python train.py --input="log_mel" --win_length=400 --batch_size=64
Rows from block 5 of the audio encoder of a small audio captioner, named by matrix and row number. Rows with one number within an expert belong to one neuron, the router's apart. Each number is 50 + 12 x the weight over its row's rms, rounded and kept within 0 to 99. All counts start at 0.
Before each expert's rows are labels from the 100 clips, of 14976, where the router gives the expert most weight on average: "top examples" is what is common among them. Only what is clearly more common there than usual is listed. The data: struck, bounced, scraped and rolled objects made by modal synthesis.
# router: router (encoder.blocks.5.mlp.router.weight, 4x192, trained with AdamW), inputs 96-191
# gate: expert gate (encoder.blocks.5.mlp.gate, 4x48x192), inputs 96-191
# up: expert up (encoder.blocks.5.mlp.up, 4x48x192), inputs 96-191
# down: expert down (encoder.blocks.5.mlp.down, 4x192x48, transposed), outputs 96-191

# expert 3
top examples: one hit; rubber-like damping
router.3:64 47 51 42 41 61 52 29 40 39 33 70 45 45 67 46 69 54 57 52 39 39 46 51 42 55 41 46 43 58 68 41 61 59 36 37 49 54 45 47 48 65 36 49 45 65 56 60 26 43 64 36 30 60 43 33 38 32 65 64 33 59 54 37 53 55 16 21 54 35 43 38 51 61 30 47 58 37 50 43 52 45 57 60 42 53 78 59 47 42 32 48 72 84 53 48
gate.10:51 45 57 71 52 56 47 34 52 57 55 50 58 50 57 67 46 40 45 42 40 29 49 26 47 46 67 36 63 61 57 48 80 52 61 18 48 41 45 45 59 43 62 46 58 45 37 30 59 69 54 44 24 36 49 40 51 67 56 75 51 65 68 62 45 54 38 38 58 60 53 47 60 42 41 52 42 57 69 53 49 89 49 30 67 47 53 58 44 50 49 65 50 53 56 48
up.10:58 72 47 33 46 71 66 61 48 48 40 59 44 64 60 36 34 68 71 68 62 60 55 61 47 44 47 76 38 58 53 63 19 40 26 71 49 64 48 27 52 61 43 73 45 48 50 51 41 59 47 46 57 76 45 62 49 39 48 38 54 41 53 39 18 41 70 37 54 51 60 56 38 59 48 48 53 44 42 70 40 32 54 51 35 70 43 57 56 72 41 42 49 43 47 59
down.10:52 54 73 71 35 43 71 39 30 49 62 58 41 62 32 45 61 67 52 54 43 58 59 42 41 69 44 34 17 34 52 37 51 35 59 31 49 58 42 48 78 42 49 53 59 35 52 58 44 46 49 54 54 29 39 41 16 62 59 26 39 49 57 45 61 48 48 67 50 55 43 49 45 42 55 54 49 38 39 73 49 43 49 46 47 52 38 48 60 46 59 56 62 38 55 24
gate.11:66 35 48 59 34 51 50 46 51 59 58 44 74 56 64 47 47 48 54 37 57 72 57 44 49 41 56 38 32 75 59 64 42 59 38 37 39 57 46 43 50 36 43 42 30 61 53 32 34 59 41 37 65 57 52 35 24 47 58 43 52 44 51 51 37 52 72 51 60 50 64 45 44 42 61 42 32 48 58 46 51 53 43 51 68 51 48 57 75 47 38 69 51 48 38 55
up.11:49 43 58 37 61 66 48 58 44 50 45 60 62 47 40 80 48 58 52 47 49 48 54 47 41 53 41 50 61 54 63 44 57 59 66 36 45 67 50 77 40 56 55 51 50 31 21 43 45 36 41 30 63 45 16 63 60 51 47 39 43 59 68 49 28 44 57 71 30 38 47 81 27 62 74 54 45 43 29 43 40 58 36 59 43 39 55 39 37 59 54 61 51 54 41 52
down.11:45 53 48 64 41 42 69 39 48 76 59 59 31 70 46 36 42 59 81 42 50 49 57 35 61 63 70 42 18 38 51 35 16 45 53 44 70 54 56 44 73 47 61 61 59 55 64 40 34 42 36 61 46 35 54 35 27 63 48 39 43 47 35 39 63 49 58 55 40 58 43 52 31 60 49 62 64 41 51 48 39 48 43 50 50 44 57 36 62 42 72 46 52 37 67 38
gate.12:30 50 48 35 57 51 64 49 44 30 36 69 65 53 61 56 67 42 65 48 38 56 52 75 51 54 42 63 36 48 66 49 52 57 68 57 54 44 52 41 60 50 45 62 47 42 38 33 75 66 56 72 58 44 50 55 55 36 56 54 56 57 51 52 38 67 56 38 58 42 58 93 35 43 47 54 46 68 58 45 31 39 44 38 32 70 71 62 47 20 56 58 50 57 52 50
up.12:39 45 58 35 60 57 49 52 44 35 28 53 52 44 49 47 48 40 54 33 60 33 52 63 38 51 56 46 37 44 80 40 55 49 64 53 68 33 68 47 59 57 41 69 58 49 35 42 63 79 66 53 54 55 36 59 54 47 49 65 75 65 64 53 50 53 32 28 43 48 58 72 39 55 51 58 48 52 48 50 48 42 48 43 32 60 81 73 28 36 50 62 56 61 62 61
down.12:61 36 64 53 60 55 49 45 50 55 78 63 38 69 16 48 42 50 57 64 27 44 49 26 59 55 71 27 59 51 64 57 25 26 55 41 48 57 34 59 63 57 73 66 51 53 60 68 44 33 32 36 48 36 57 38 34 50 64 47 40 64 40 41 61 36 58 56 49 55 53 61 45 64 50 40 52 52 52 45 62 40 55 25 55 44 37 42 31 55 46 52 45 37 66 42
gate.13:39 41 58 66 48 65 66 66 61 53 54 49 57 23 51 52 48 22 65 45 60 71 46 38 47 60 63 51 63 44 85 68 47 36 61 50 29 66 35 61 54 73 36 41 57 51 44 66 45 46 45 38 45 46 69 47 28 31 52 50 43 56 42 51 30 66 34 55 43 55 39 68 66 51 32 68 51 52 45 54 35 74 50 27 48 55 69 62 46 41 42 51 55 44 57 57
up.13:49 24 60 62 37 64 58 60 75 64 52 46 50 41 57 45 56 38 59 38 51 52 47 17 43 48 51 35 59 47 57 45 56 23 67 38 43 42 55 75 61 68 23 34 62 54 31 47 42 24 54 51 74 47 44 42 41 38 40 38 59 58 33 59 26 51 38 43 54 39 47 51 47 42 34 68 54 33 43 50 35 43 38 33 57 58 46 40 43 43 48 46 49 70 45 46
down.13:59 50 59 47 49 54 27 63 40 43 66 56 67 37 43 58 64 50 34 49 57 48 66 37 57 37 48 58 55 49 49 66 46 76 48 43 41 58 29 66 44 53 52 70 46 64 79 48 41 53 43 55 42 49 25 59 38 51 49 50 49 34 60 47 63 66 51 38 62 51 57 62 41 53 44 14 47 49 39 33 48 37 48 54 49 46 56 64 35 45 66 45 38 35 34 39
gate.14:65 31 58 41 33 50 42 36 70 46 63 59 38 53 41 62 61 52 67 43 60 52 44 35 47 42 49 60 80 22 64 69 58 50 41 18 46 79 39 53 49 66 59 61 85 51 44 43 50 53 55 35 76 69 29 60 33 73 59 49 36 56 51 48 36 45 47 38 49 49 40 48 71 42 40 59 39 39 64 62 60 39 45 54 54 49 64 42 59 57 46 56 40 66 59 40
up.14:46 54 47 32 37 41 46 56 56 38 41 70 42 43 64 39 69 51 70 42 63 38 47 30 54 48 62 52 77 27 58 48 49 46 20 38 41 69 30 48 63 42 33 35 61 77 27 26 56 46 57 53 57 57 12 59 30 59 63 49 44 53 46 38 28 48 51 22 38 57 55 55 63 37 28 52 37 40 64 56 40 56 44 53 58 35 68 40 60 51 55 57 63 78 48 33
down.14:61 36 62 61 66 42 44 54 57 51 64 25 52 51 44 34 54 37 54 49 50 62 58 41 45 66 68 59 36 73 65 43 64 59 54 66 40 61 65 63 34 40 67 47 41 49 58 60 61 49 53 46 52 64 57 55 46 62 48 40 63 58 83 58 50 45 57 73 71 35 79 49 30 62 56 57 66 52 49 70 30 46 61 61 48 58 39 44 35 58 47 47 41 46 50 45

# expert 2
top examples: reverberation; text has "room"; text has "reverberant"; string
router.2:31 30 49 66 62 42 39 66 68 55 67 39 31 46 30 65 38 58 36 53 61 34 44 54 42 42 48 49 55 49 53 56 43 54 62 61 63 46 51 44 49 37 62 58 54 31 55 45 51 47 57 60 57 39 78 58 71 39 39 65 53 38 62 41 32 68 66 46 54 55 53 43 60 53 52 55 55 51 51 55 55 58 30 54 48 47 40 60 57 53 58 45 35 19 68 67
gate.10:44 45 50 78 50 27 58 50 54 42 61 46 61 38 54 47 61 37 46 59 44 52 55 45 69 76 46 51 58 42 59 50 58 56 67 66 42 45 56 76 50 27 55 24 43 45 30 57 33 57 46 38 37 35 45 53 49 48 56 46 62 46 53 40 56 41 67 54 50 58 54 38 56 55 55 42 58 59 62 29 57 70 64 50 30 44 63 42 20 43 52 60 83 49 42 47
up.10:51 25 42 53 68 36 43 43 53 50 77 48 57 60 54 47 54 66 64 52 55 49 59 48 49 43 37 45 46 43 44 44 67 49 51 57 50 51 64 86 46 34 42 27 46 40 48 55 53 54 50 62 49 40 50 54 45 41 51 53 46 49 37 45 41 64 47 57 36 53 63 58 52 49 53 77 57 73 61 67 77 59 87 50 43 57 56 41 21 67 56 50 59 40 46 45
down.10:51 47 50 65 46 67 58 40 58 60 42 44 56 52 68 70 75 28 32 37 53 81 20 57 39 36 73 66 48 80 59 45 49 45 42 54 57 64 63 67 33 50 54 67 58 65 40 62 52 51 44 49 70 44 54 64 45 70 34 51 35 32 48 57 71 44 57 76 43 65 74 45 46 53 46 31 45 35 52 40 51 52 57 38 48 66 55 50 46 46 30 52 57 36 57 39
gate.11:56 51 39 20 55 72 72 42 57 55 32 57 45 69 72 51 41 56 72 37 26 46 44 36 31 52 50 56 57 47 58 45 46 64 51 37 36 34 57 49 46 48 47 72 46 50 19 77 43 49 49 61 43 30 40 47 57 74 52 53 50 43 53 40 57 56 63 56 32 51 48 41 51 61 53 44 56 58 38 46 43 52 51 50 75 50 29 63 48 48 35 49 60 82 46 39
up.11:47 49 51 48 55 65 56 24 50 38 43 42 52 85 52 59 79 22 34 53 58 51 53 36 52 50 42 47 35 53 71 43 48 64 35 34 66 59 61 48 30 19 62 61 61 45 41 74 53 53 28 67 38 44 49 49 52 54 73 49 47 57 43 41 38 42 31 49 50 42 34 50 40 52 54 40 43 67 29 41 57 70 69 49 65 61 44 55 45 51 50 13 61 54 37 50
down.11:58 36 58 54 51 60 40 50 55 63 59 64 38 31 57 52 60 48 48 55 40 56 51 52 50 42 60 59 39 41 57 34 48 54 48 68 38 62 53 51 50 46 44 59 38 44 27 39 30 41 64 67 54 42 52 63 60 55 48 66 55 52 42 47 47 49 47 50 41 42 64 55 20 45 79 52 29 51 54 53 56 35 41 44 40 41 55 58 21 41 41 53 39 60 80 41
gate.12:53 80 53 39 34 73 59 42 65 44 50 64 64 67 48 34 51 52 67 41 30 57 49 21 71 26 52 46 43 57 44 67 63 16 53 50 57 37 56 38 68 50 68 55 47 62 30 76 55 62 66 31 45 55 50 55 30 53 52 65 48 61 45 64 51 49 50 60 54 53 44 47 25 42 56 50 30 32 58 38 71 52 41 66 52 57 48 77 55 52 45 42 63 63 66 28
up.12:50 36 33 42 54 61 47 47 41 46 40 66 46 32 53 39 64 49 61 61 60 51 60 33 35 52 52 72 48 54 56 53 18 64 35 48 47 52 54 34 48 59 32 57 55 46 55 29 30 62 32 59 49 51 69 33 49 57 60 52 53 27 55 47 47 53 44 38 50 45 38 33 64 53 36 35 46 53 48 53 24 48 39 34 46 27 75 20 42 54 31 31 48 26 57 65
down.12:49 43 52 56 62 45 42 42 64 63 72 44 54 49 57 77 57 51 38 62 44 44 38 66 42 45 59 35 36 49 57 51 53 46 42 61 72 49 48 60 64 34 33 63 37 38 26 61 73 62 38 68 63 49 50 37 26 51 29 57 47 64 57 36 43 64 62 49 59 49 66 39 51 57 64 56 62 21 69 61 57 47 44 57 40 49 51 65 25 51 62 31 51 15 53 43
gate.13:44 71 31 27 47 58 57 59 50 41 42 54 45 48 38 58 46 31 52 63 45 35 31 58 64 43 48 57 63 51 71 56 47 38 59 38 59 38 41 57 56 65 23 63 58 41 28 55 47 66 49 21 47 58 35 53 51 55 41 37 30 45 51 40 46 28 53 10 22 39 28 50 53 46 49 41 34 18 50 61 53 47 41 56 38 40 48 53 60 63 48 55 42 46 40 51
up.13:43 67 15 38 60 54 63 67 39 50 31 69 49 58 32 59 36 34 49 57 34 48 35 55 73 58 48 50 63 60 55 38 45 39 59 47 62 33 58 73 60 60 34 76 57 39 37 68 58 65 48 33 42 61 31 66 45 55 51 56 29 48 40 57 46 32 45 24 25 51 36 41 51 51 44 46 47 29 51 63 63 56 40 57 47 48 58 51 66 66 46 55 41 32 34 40
down.13:56 44 64 56 67 76 38 37 53 65 64 59 37 42 40 44 92 44 45 46 45 61 49 57 32 44 50 48 41 52 53 76 42 53 30 55 44 70 38 60 68 19 40 49 38 54 47 54 46 55 29 65 59 55 51 48 58 67 44 61 61 43 42 48 37 48 57 67 62 58 64 46 33 50 51 48 56 43 72 62 50 58 58 58 51 51 38 43 22 53 46 32 50 44 47 58
gate.14:70 39 58 55 52 43 50 62 42 64 34 48 72 62 79 58 51 26 41 48 57 42 48 61 59 44 45 29 40 50 57 41 31 38 58 59 42 72 55 52 60 74 50 51 36 40 38 40 61 41 60 45 60 53 50 40 30 62 40 47 49 54 42 52 44 58 57 53 56 54 34 55 57 47 45 41 31 63 37 43 58 61 85 36 39 71 56 50 29 36 39 60 48 39 52 56
up.14:46 54 47 36 49 32 38 40 60 63 44 45 34 58 39 66 64 46 39 44 62 54 23 47 48 59 27 32 47 47 50 41 68 27 65 79 47 47 71 34 39 33 48 48 51 64 31 62 55 40 42 69 50 60 64 45 57 28 52 57 51 16 49 34 36 56 35 60 51 47 66 49 42 31 56 39 38 50 53 36 44 51 45 25 54 56 50 64 49 41 18 39 39 46 65 42
down.14:39 54 49 52 45 67 54 53 45 52 65 38 43 57 45 43 45 46 49 49 59 49 46 56 54 36 46 73 47 38 36 62 56 61 40 41 41 32 50 51 32 48 51 58 39 70 33 59 70 51 38 68 60 37 54 62 51 55 29 69 39 56 55 77 56 37 60 70 47 42 50 62 48 70 67 51 56 61 40 32 45 44 64 55 76 39 63 56 59 45 60 51 40 56 31 75

# expert 0
top examples: muffled (low-pass); one hit; text has "noise"
router.0:52 64 53 54 52 44 57 42 31 54 59 45 66 48 53 62 45 55 33 57 52 46 59 67 37 40 32 46 63 27 39 47 51 38 22 59 47 51 38 71 39 46 31 45 67 57 44 63 51 52 48 33 72 41 31 47 49 38 35 52 56 60 50 58 53 63 36 65 59 39 42 58 31 30 47 59 42 36 34 47 42 51 47 50 42 66 51 23 54 57 58 49 35 41 48 19
gate.10:34 43 35 39 60 42 49 35 40 63 32 53 51 44 42 58 36 43 66 34 36 42 45 48 57 55 61 49 62 59 29 74 41 69 67 67 31 47 57 52 32 73 35 65 53 41 49 44 36 62 78 27 44 60 28 65 56 67 51 68 52 45 58 50 46 58 55 37 28 48 61 46 47 52 61 66 60 40 47 49 47 42 56 70 49 53 58 43 36 60 50 35 75 47 45 41
up.10:47 42 52 69 60 50 51 60 57 48 60 59 60 44 57 45 36 49 46 54 62 47 53 35 52 32 75 51 31 79 40 84 53 32 33 52 22 57 63 50 53 60 49 62 46 44 41 49 45 45 56 58 57 49 66 54 51 58 30 71 53 39 47 78 56 64 53 63 39 49 47 39 42 55 47 39 23 44 59 46 30 52 56 36 56 53 49 74 34 58 29 49 43 74 48 58
down.10:62 49 49 56 52 51 53 42 45 53 65 33 48 49 77 51 57 53 54 62 39 44 52 58 59 63 59 55 61 39 34 45 50 44 48 54 46 50 52 55 34 43 58 35 61 65 62 45 26 60 46 63 43 39 58 55 62 81 31 44 43 35 64 48 69 43 58 50 45 32 57 62 33 60 35 56 51 35 70 48 61 66 47 44 54 42 68 58 43 47 40 36 57 28 68 43
gate.11:55 48 64 55 31 46 41 45 64 55 44 50 62 29 44 40 37 43 55 50 58 49 47 52 62 50 32 48 50 33 56 35 38 55 53 49 63 64 62 53 39 40 66 40 48 60 53 47 44 34 28 36 42 59 65 37 68 52 59 38 55 48 51 55 50 50 38 55 69 47 44 68 17 44 55 64 51 48 46 64 34 55 33 63 32 65 66 42 45 50 44 44 87 80 56 48
up.11:58 51 71 48 30 45 51 44 64 51 50 40 72 44 52 43 43 53 65 44 59 43 58 61 67 41 35 50 51 38 50 32 37 49 59 46 64 70 56 63 38 42 62 55 41 60 51 61 53 41 31 49 43 53 74 37 73 48 57 37 44 43 53 49 45 57 32 62 72 42 55 64 04 48 51 62 49 37 42 59 29 59 29 59 31 58 60 34 44 49 39 54 82 71 47 53
down.11:50 48 69 73 58 50 51 43 45 56 56 36 45 39 38 38 53 39 39 41 64 51 29 48 59 60 51 44 49 49 57 47 56 52 54 40 48 48 45 67 60 75 38 38 58 47 77 42 52 70 62 48 87 62 22 53 46 50 49 64 56 62 36 36 68 48 60 44 62 50 45 35 69 45 69 45 46 50 51 38 55 68 61 60 44 54 45 46 39 60 24 69 62 78 58 46
gate.12:48 57 29 49 41 59 33 48 37 42 55 50 76 36 46 50 47 41 38 61 34 29 36 54 47 73 67 41 56 79 52 59 69 40 62 58 45 50 60 57 75 51 48 32 46 08 63 58 39 48 73 66 59 49 41 45 21 58 44 47 38 21 54 45 44 57 58 46 54 62 57 54 52 41 51 47 67 61 54 63 30 58 50 51 39 61 18 53 55 37 38 60 52 56 42 44
up.12:43 51 58 44 56 32 61 61 57 53 34 30 71 45 48 71 58 65 76 59 56 47 71 49 62 25 41 54 57 45 54 79 47 49 37 41 49 66 58 45 50 41 36 70 43 81 47 59 37 40 27 42 47 61 54 59 63 47 43 44 38 49 44 61 62 37 61 43 51 49 25 54 26 35 49 43 45 37 38 70 65 67 36 47 52 59 54 47 47 55 56 42 55 67 69 81
down.12:50 43 43 33 55 46 57 41 36 35 45 64 50 69 56 64 31 51 49 34 61 43 49 48 45 43 52 39 23 57 33 52 44 49 34 50 47 50 46 44 49 61 62 37 57 75 62 50 47 56 51 52 42 72 25 67 39 44 70 45 61 45 57 46 56 51 24 45 44 55 61 43 83 64 43 44 27 52 42 39 29 27 45 55 59 51 43 52 24 54 45 45 68 40 55 54
gate.13:48 71 44 40 60 40 49 64 61 65 58 51 55 51 66 58 61 55 54 49 62 38 56 43 46 30 63 31 26 70 54 37 51 83 53 64 45 68 40 34 48 36 75 71 40 48 52 50 40 75 33 46 45 22 53 57 27 31 51 63 30 37 60 48 43 67 28 71 36 57 49 46 52 37 51 48 56 40 54 61 47 39 62 58 57 45 49 59 40 43 66 33 65 59 48 37
up.13:49 41 63 59 50 58 50 33 39 29 44 46 51 55 36 53 39 47 38 55 39 64 41 52 52 71 26 70 74 51 43 72 48 20 55 38 50 43 61 68 53 71 31 35 47 39 53 58 48 29 59 78 55 67 49 49 70 66 47 42 59 67 41 51 51 41 69 33 69 39 46 56 41 57 49 60 50 68 47 46 51 74 38 42 49 53 51 38 64 50 38 64 33 42 43 55
down.13:43 42 56 41 39 51 64 56 46 65 48 35 46 65 66 36 37 59 61 34 65 51 57 53 58 53 54 53 54 58 44 58 35 76 36 60 56 47 43 43 55 52 53 58 43 55 37 50 35 50 57 39 49 37 64 48 59 57 46 38 57 58 56 79 46 62 59 34 65 56 69 41 61 69 54 49 42 64 74 44 50 50 55 59 53 41 43 59 54 49 61 42 39 50 67 59
gate.14:58 41 44 56 28 62 71 54 57 33 25 51 58 41 57 43 58 48 49 37 61 51 64 50 41 42 54 41 55 47 38 50 70 44 36 41 45 42 51 48 45 23 42 43 51 73 37 56 74 45 44 54 55 59 41 45 41 44 68 23 41 40 55 44 31 37 64 52 47 50 56 64 42 51 45 64 40 48 38 69 30 59 72 40 62 56 59 59 40 68 79 76 48 47 78 50
up.14:72 40 45 55 39 66 72 43 59 42 20 70 56 51 63 48 54 53 52 49 68 48 65 53 37 47 58 44 54 41 48 50 71 52 31 35 46 58 49 43 43 40 41 33 53 75 35 58 68 49 51 57 57 48 40 43 41 50 70 38 43 45 51 38 22 43 56 43 50 44 61 68 44 55 49 71 42 40 42 67 38 66 68 46 61 64 59 50 44 70 85 75 43 58 77 43
down.14:63 55 42 23 43 41 24 71 27 40 53 52 47 48 46 55 29 66 58 56 49 24 51 55 47 54 49 73 59 67 37 63 37 41 24 44 42 47 73 57 53 44 65 69 55 38 48 37 54 63 56 48 57 35 45 54 61 35 56 52 42 54 64 61 65 80 51 71 59 57 59 37 48 40 50 42 61 47 51 55 56 40 58 67 45 28 49 52 61 53 45 24 54 47 36 37

# expert 1
top examples: steel-like damping; clamped rod
router.1:69 62 62 59 67 56 34 72 66 61 60 60 56 59 35 33 38 55 75 54 48 51 42 57 70 70 77 66 42 63 47 54 55 55 68 62 51 63 65 55 68 46 69 53 51 38 60 44 72 55 36 74 65 48 60 59 57 79 70 52 53 52 53 61 62 46 65 69 53 56 55 63 61 54 62 61 56 72 59 60 62 66 63 49 48 37 38 64 59 65 61 61 55 42 32 67
gate.10:53 50 33 37 36 52 49 62 54 48 64 63 58 55 76 63 43 34 59 61 59 47 45 47 63 64 44 45 54 62 38 41 58 58 61 58 73 80 40 36 60 54 46 48 68 24 37 66 72 39 55 67 59 52 23 57 47 44 60 33 34 48 59 48 62 47 31 43 33 39 55 47 67 25 55 35 54 36 44 41 57 43 77 48 61 36 52 50 39 39 66 41 41 65 40 60
up.10:43 53 74 63 78 59 41 44 52 49 30 49 30 51 42 51 55 49 43 62 44 29 53 44 49 57 41 65 55 43 61 34 52 45 40 50 22 36 61 90 39 56 64 48 46 59 58 28 29 64 51 45 58 36 48 50 54 53 46 49 62 39 48 46 54 52 68 66 47 56 54 50 35 57 51 67 34 56 67 64 30 56 25 53 40 66 65 49 53 47 39 62 57 34 54 41
down.10:65 55 59 50 49 54 54 39 54 53 59 50 56 61 46 58 42 55 59 63 45 62 42 65 33 49 38 55 38 68 53 60 47 32 41 64 56 68 59 40 46 53 61 45 50 47 52 48 50 78 59 62 20 43 43 52 53 53 63 59 67 68 39 52 37 63 60 34 49 28 67 34 58 53 40 30 32 67 67 63 51 31 50 34 53 40 51 57 52 81 44 52 41 49 61 51
gate.11:50 66 31 63 56 51 35 40 50 45 53 52 42 28 41 58 50 35 79 43 45 45 42 41 31 35 68 54 57 62 77 67 46 40 34 36 41 57 59 51 31 37 61 53 57 49 43 62 57 62 65 25 52 45 65 47 55 53 58 55 69 52 59 39 62 45 62 53 54 45 18 53 42 38 67 47 45 36 59 49 46 62 41 57 26 46 48 62 44 60 46 44 53 64 42 59
up.11:49 55 70 46 56 46 52 51 34 58 43 43 59 65 77 36 38 54 33 76 53 69 60 58 47 68 48 36 44 22 16 56 61 61 52 62 48 44 52 62 51 77 32 66 47 41 59 42 48 34 60 59 50 55 40 43 51 62 42 49 42 48 40 66 33 47 40 41 36 65 66 57 46 65 53 59 54 45 39 39 46 28 61 52 65 57 31 25 44 49 45 57 35 29 49 50
down.11:55 27 57 51 30 49 36 65 56 57 40 47 58 39 32 43 48 26 55 29 48 45 34 60 51 54 54 62 52 59 57 48 29 39 59 78 57 72 50 39 50 32 55 44 48 34 71 68 65 66 57 42 50 60 63 58 31 62 76 53 56 54 44 52 35 56 44 42 61 59 49 44 49 37 85 60 75 40 35 49 23 62 36 40 43 57 44 64 44 68 54 45 30 53 59 43
gate.12:50 39 45 69 41 70 53 47 24 59 35 57 75 59 53 54 61 34 64 55 52 37 33 53 49 53 74 36 42 34 27 45 34 64 60 53 42 67 24 48 54 56 56 38 42 53 73 52 40 45 32 40 66 46 47 48 54 49 46 54 31 57 37 50 54 46 40 53 47 45 33 54 39 55 52 48 36 47 53 73 40 58 67 65 33 35 52 33 62 66 53 48 60 65 47 52
up.12:51 57 69 51 55 36 46 27 49 57 52 47 50 45 51 41 52 54 31 68 38 60 48 39 59 70 49 47 55 60 32 34 57 56 48 58 40 55 59 53 68 45 35 44 51 41 53 32 53 46 59 53 56 50 54 22 21 52 75 43 45 38 39 37 75 36 85 46 44 14 60 52 53 41 31 56 44 53 66 46 69 66 53 45 54 63 59 76 48 58 48 84 60 47 28 53
down.12:46 38 47 71 59 58 46 67 35 90 39 57 51 44 53 56 64 43 38 37 42 35 59 38 46 35 51 37 55 46 46 62 39 66 62 41 33 49 39 65 52 66 57 47 66 63 60 45 11 50 62 56 93 66 35 52 59 48 35 57 61 57 41 53 40 68 25 68 39 43 61 56 33 46 51 42 34 34 30 53 57 56 57 48 48 65 45 46 56 58 56 52 51 66 42 61
gate.13:55 42 63 42 50 54 55 30 65 50 47 53 41 40 57 44 51 47 51 34 27 50 57 28 38 73 72 59 55 57 68 50 57 57 51 59 43 67 25 64 60 52 34 59 38 71 47 51 59 57 24 52 45 58 63 72 44 44 57 65 66 45 42 61 45 40 57 74 50 45 64 47 53 60 64 53 28 45 59 62 55 69 30 52 71 43 49 53 37 47 49 41 32 61 59 58
up.13:59 43 69 46 57 48 55 28 67 50 48 48 57 44 48 40 55 50 67 45 30 46 60 41 36 69 72 59 49 53 74 33 52 61 51 70 35 59 16 55 58 49 39 56 43 60 50 53 61 60 39 51 44 52 43 65 45 54 55 62 60 45 47 67 34 41 61 74 54 60 69 37 57 55 65 49 37 42 54 58 60 77 36 62 77 40 54 60 26 56 42 46 30 58 56 53
down.13:48 57 36 73 30 60 32 62 23 59 57 43 61 67 46 46 45 32 58 50 47 39 47 52 66 47 60 53 30 55 44 44 43 53 35 27 82 43 65 34 61 30 77 48 47 44 61 61 47 47 54 68 56 50 35 54 58 69 58 43 63 49 61 61 35 64 50 42 34 34 43 65 28 63 38 46 51 54 44 31 53 34 50 49 35 47 56 58 46 59 64 60 36 26 44 47
gate.14:40 39 32 38 20 50 64 44 42 45 44 45 37 46 63 48 63 39 54 43 42 52 48 39 36 57 52 47 62 44 49 72 48 50 45 53 57 20 32 34 74 40 47 33 48 59 48 32 52 66 37 50 12 39 47 66 48 35 50 52 64 26 38 57 57 57 49 52 32 50 56 68 56 22 69 63 79 55 54 60 32 51 70 60 55 55 41 49 57 47 25 67 43 46 47 35
up.14:45 46 47 48 40 41 55 55 46 54 72 43 62 42 70 42 56 65 42 48 26 54 58 48 38 39 50 27 63 33 66 63 52 53 35 52 70 29 53 32 80 39 61 36 43 66 42 38 72 40 57 54 51 29 45 58 53 35 45 60 58 50 50 58 38 56 61 51 41 67 38 74 35 36 63 41 64 57 59 64 50 81 61 81 57 49 61 55 59 59 51 77 62 43 45 32
down.14:34 44 58 50 40 38 22 65 33 59 60 37 58 69 42 60 29 44 64 28 51 50 38 45 39 69 47 40 48 68 52 48 49 34 56 52 57 46 37 50 48 39 45 54 46 55 48 61 55 58 53 64 56 53 45 28 35 47 60 49 52 56 42 52 29 55 54 43 41 29 76 56 42 51 57 67 53 82 61 42 54 44 27 48 43 47 68 62 43 44 59 61 29 23 73 44